{
  "model": "image classifier",
  "image_size": 24,
  "translate": 0.06,
  "head_dropout": 0.1,
  "beta2": 0.95,
  "precondition_frequency": 32,
  "max_precond_dim": 512,
  "merge_dims": true,
  "epochs": 1.0
}
Rows from block 4 of a small image classifier, named by matrix and row number. Each number is 500 + 40 x the weight over its row's rms, rounded and kept within 0 to 999. All counts start at 0. Numbers have three digits each.
After each channel's rows are labels from the 100 images, of 14976, where the channel reaches its highest value: "top examples" is what is common among them. Only what is clearly more common there than usual is listed. The data: single printed letters, digits and signs in grey, bent and noisy.
# sq0: squeeze pointwise conv (model.blocks.4.sq.0.weight, 120x272x1x1), inputs 182-271

sq0.5:517467479516554445443528571473495437485497541495468558552433520405425535438512478515447499541501630506463446472451457421524550465503457524430498450521553429425481458542418555431504452509469442421511447442434477526519508477485474449511445434471471443456460456464487465403
top examples: serif

sq0.37:437548468447477556496501432577512501475496424501534439454563516500514498504463438444512479419456475548459557487520432564426529517530566503516504497529438524531541497460588524530523536512487480510503493503544469414464555443439573498495485534579530535539549500513448446538
top examples: capital

sq0.81:513499593537528479557491533458504512487517565542530505585499474548520547541516550497495575482525442431570527526470547516584507467544503557543466549548574536546537534486470496523487513492608540554455538570499556560506479609582491566588577504484513514537493537515481566551
top examples: bold

sq0.97:433517532530546442534471491457487476499502507534600598527470436557477503535596525458427544543595511467510585493428574573531480484584499523494616473533544543446555480481506483508424495502585534466499530527467613523541455509552505525540547515452523500498482508467596525545
top examples: small letter; the character w

sq0.4:520453553549445438546467559443511497462516534573484500503453522548473498514461576495527530534486466554576402517529545422579496525417533418532458525483557566486407518522535484532484493445546541523512493469492470562448504472527472556476487523491496516523493540465474559572
top examples: bold; digit

sq0.68:492504515524581475501528556550529488527574564584576569513512553486476532515570495564479516621512498539485516521474514497521527544505499534504518498543546496500511509554475506482515479547540516481516497522496527543542518506540513487538488526462503544519488490515588500507
top examples: serif

sq0.47:515476429427354496455513476526499547509435486483464479459490485468564517523509487495557456468420503551471490506531479516445462510491561431520491517432434464487496525487584484553498577510472461531494505488538491421444576507460499482498475512476498445522541514513479452436
top examples: bold

sq0.66:539530530502459525532467491444454502474503489521488537512502493522526510538477557489505484468585459416573510489497481537489526497510465514542537528487488512530523529527484545526470492485522495560423508534492529486505442534478486558518528543494483478475478556547468512535
top examples: bold

sq0.107:510411564518386522539521520486517516463562487568460415546529487455555556540447562422487511406403475509535526509485479548533516415544542467548448523544529502573540501409499568513483493460531505553474526514509472535367508476486503548503464529516517527511533535525446527529
top examples: bold

sq0.69:560597469472535559473542489475523549493511474513512512519551509488579563520563459525521485537485501447453500528540490510494515487500502549494511528502532413513522510504457515548468484519459494550531587518504534467497510509478496483573556491547500453529520498612521485451
top examples: serif

sq0.49:512501479506559474479497522502466484513522534486442470469508478496467472480514495462500488513581440490494421477495575450503492541440488494487492487502497518467439476583463536504499460481463524465501493464459484503520440569553474469506553453456467476473470469471491502477
top examples: bold

sq0.88:523523569535542475512510508463410457501484533552525553552512549532488453537563570533469552511548451398565479449496534490561501571490418539521505498552521530507507490519411536475443430505587508536476475532460542525546405576541440518554469536432443491425418542535535566530
top examples: serif

sq0.119:533502515562459468552510581468424453533544544487423472545443508574437511498452588440444552480513512438567416466478575438575480503418450461492478511545560573477412496476453503509502458504494541513514477481475467547442464486515461542484511497473435487470458560456438548537
top examples: bold

sq0.92:474457527505434525566484524529572523484532546466429376538490452541508495496447508406494529403434568569496510483474493512529570414502573439510473509583507558500514453455520486521536538471479543509521506463549455520450584450469527535463477524602538532468543501465413533552
top examples: sans-serif

sq0.96:457515452526539514443468525541535493400489511437456403516467445447504493486436431469493490470543543583435504479478517506517509418489528487490475459460504454502503456509513486497532492477404451494506462472515423490482517494506510446412466448477510463477499450475405456462
top examples: capital

sq0.64:535539557538436515498445489494523520483528533583538496544543457485530493574529512460510549532547468525531559512520569523561483447565537469580507566544557505546563572512533439605437523464540492544474594604536571548475526557550523525536564541468555557507522535536490510533
top examples: sans-serif; bold

sq0.40:413454517481409459565460471461463466426544477491491487504480424586498431536483540428420519405496505508554474456456509492473553470493466440508456536501480545529501497483450414511420423461500539534438457542436564485407471477477463539519481535458495507461456552483468524561
top examples: sans-serif; capital

sq0.114:496549481439528482526474453520462435504519491472454503517440476482493436467421488517463450464520529480468486492478456478455530479470448583455561459502447421459466470451448497456445443558485482469499415455479501463577456457453519506529483516494452521439455481505433468512
top examples: small letter

sq0.103:473533463498454498409423497457457466509443541510556512479444474420505466450490445501440470475503520415454540491492524555487454500577404505463512486486493439519563518427399518430443471509484444494449446530444521478529453529562476427466529436450471438478440459469525451391
top examples: serif

sq0.39:530559558507457583463520487572569548534551503502513471548508515522513470543515510451524526394505501517509561518497533549524579529525556592509524471546514496469527497475545428520571554553587512516549518470579548532542573542543565485501591534568514532501538511535474535491
top examples: serif

sq0.6:454520485480550478497476500526506456488518519508513498482480484501488476468474462483469506490494606525467561492484483509486544474535464568479521476476488487486519458481499456477519526512505510488506451490493531495556541462496530503506499493544474510509498473487496483492
top examples: dark on light; capital

sq0.50:435475519491497463518429461412423475449558446494534479485485493534485468491464520525432469449429532485502486504408460514500591446536434426513413528504467530525539496418453401495429415484531478506442496532430521479496520455448467511492478533508493566481470523469498488516
top examples: capital

sq0.7:525461539468417449549455404498466461472594408597528485466489470510471449464466509487518528434467476481529447411496478452487613513476488482483457465534470505472452455437509433485516535501567597480474457479500529491490496502440446537441465544436479567441431499448515537566
top examples: bold

sq0.0:543527487461556487466469475439389499509427429520489540517510502445511527516516470547526514542575429357450482437517428493462491487473508577482530458522497421474459490546523507459468541483566404530472483490515530447580498511416474466538463535493445491427452505582554456448
top examples: serif

sq0.36:563549546531427524528527507540554573441533515448512505516553556552593555571451534478530521485449413479517463527588501508526490429485558500559431580542518501576510527446556543566530519417469544573540596559538486511385477430471558564522494582548548510543548540532468527544
top examples: bold

sq0.15:492521483430464506498451448455473494504473412496518487470492468524539478471468514549492472492486499452492499496503437517454491470510468466496482489492431480501531496446456490480457471503472467500444491524462530438459462434456468492502465518476470474514497515489455479480
top examples: bold

sq0.45:485491507499419531568506504497526502512527497542513442476524546576543532551446599513506471465475413492566512571513529540498476468528534448586475601525467590570531567439545523565523508530522563580490524571505467496414456478487505557522502547490540544547538568476483523558
top examples: bold

sq0.98:468453502556528438470479540437439479516436545527486566541473488483497515522561493528501528570530487439487458467459539447551459482482511498514514501492568452485466502551464507513434469552539488513460521510488576530572478574527455493530615537442491475492486499528553507458
top examples: monospaced

sq0.91:567499560526540499498529450519512536524536448520594513527521509456511523520610479471560564504535561455490518447538459504524536532532490597484508464540542463516537513519492421502452543551598486490469582520519576510601519480480486506547530528492538570468505513521547540528
top examples: serif

sq0.75:472460495463469475489489462568574489391527453482482469464426414478439464487485488410468496386373517605508528500389483533459512367523534514497450485497454483488501477353573434520492537440486493484597495472565489469505604478456589471474492439604534505515524466471477501488
top examples: capital

sq0.79:442402513479419497509502417549541526429562447465424426456487407514500455507478471378520473354404479573488486500487476500480516399485544439518468468466474493494476456399574414534528520422447478478533502461537464455430571430424517499454424501546534491492498464477418496519
top examples: sans-serif; bold

sq0.1:500504546524584449573545501515498470543540539550526555518454566571439467534512544524513517576558481584570482464456541452524521635482494530503568466525506577487459492538488463472457484593546579503484481495515546533635495516537476547547557513450479566414451522514568558561
top examples: serif

sq0.78:469492434419425464480479483501458476473410418432445472441485490466501444466488479453450391415468519544451494470464424508447408461491468450452474491460415464518529493490520539485494430437424422483480468496467454413464512396365477475486452474494472425469490482446444414443
top examples: sans-serif

sq0.99:467459535451491476582505462486449468467524503583533538482523485601501440574564554443437535426474580436549526485429490507467556501542468556547554514564438599526494510437429484512477416440525581537480521541446580485515519561483458551542531550505525540451480576512551546602
top examples: bold

sq0.17:493502572572478510580496509520544518478555513523522527539533490565499489556559545487534569559465504514571504517515555549557549494524573520561499503552577551517525534430564498556493560495546568538541515507542562552509472523542559570531546589507545563505556554539529561570
top examples: bold

sq0.77:555590471486528573513525445608533529510476499478536499505568584532525500538490490520549503496490551559503565501493459560502478506588470557523571497517477504567586494576490560510530496515500523510549528530519480500508559490499590519474464507588552510485500509508482498516
top examples: serif

sq0.72:467439504459455492499502526450475471487528519507521465491477540481510506479506465435483502470405517463482474468438463491465530439467482478471432470499480469505483473441470485467465429481537497485445453471480485493482488464436435501496430503487468490466473488506503481508
top examples: dark on light

sq0.85:483420529537473519564479497473537509462500528492514496466470451663499505546490574446483518460493503536597447546411563516502519490509522471577496535484496679512496535477515460550502504488488594548561524561497491507499528478532540565502555536555540504521531552491462567612
top examples: bold

sq0.42:481464447470441498439486496484486499460477533458460501450471459451512489456482468491514411467445565550464456452493451489452496469494482479455465496445441436487493452466492480490535509444463409451469484486508465446450558430436479427463442441500476450476473446483461441446
top examples: sans-serif

sq0.83:488544487504495532549503518558509526534479529544519505505553496545545489550524553492531497478493398521540543523516544557490450517535535465530494581535499601565558549523531477586533527494514545553518497556548514476484526567576513541505578519526527545526539536479521510551
top examples: bold

sq0.116:500460516497411508522501490524540517529508456468436421468461455517487565498448497460524466446498571610519476506563473464485478458446565465542504461459490486488440479582568449515542582461449509487547519488552500498419616436487549502470505472569522458529519486470417518516
top examples: capital

sq0.33:544487506490592525491545496529549546559494524540527561504505541484517494505573484515509496535523567549491533505548508528523507596542512565493522511490511523522534485574503491500548520503523515489607531495531490524530563525498555492503486480591532540518540481477583498492
top examples: serif; bold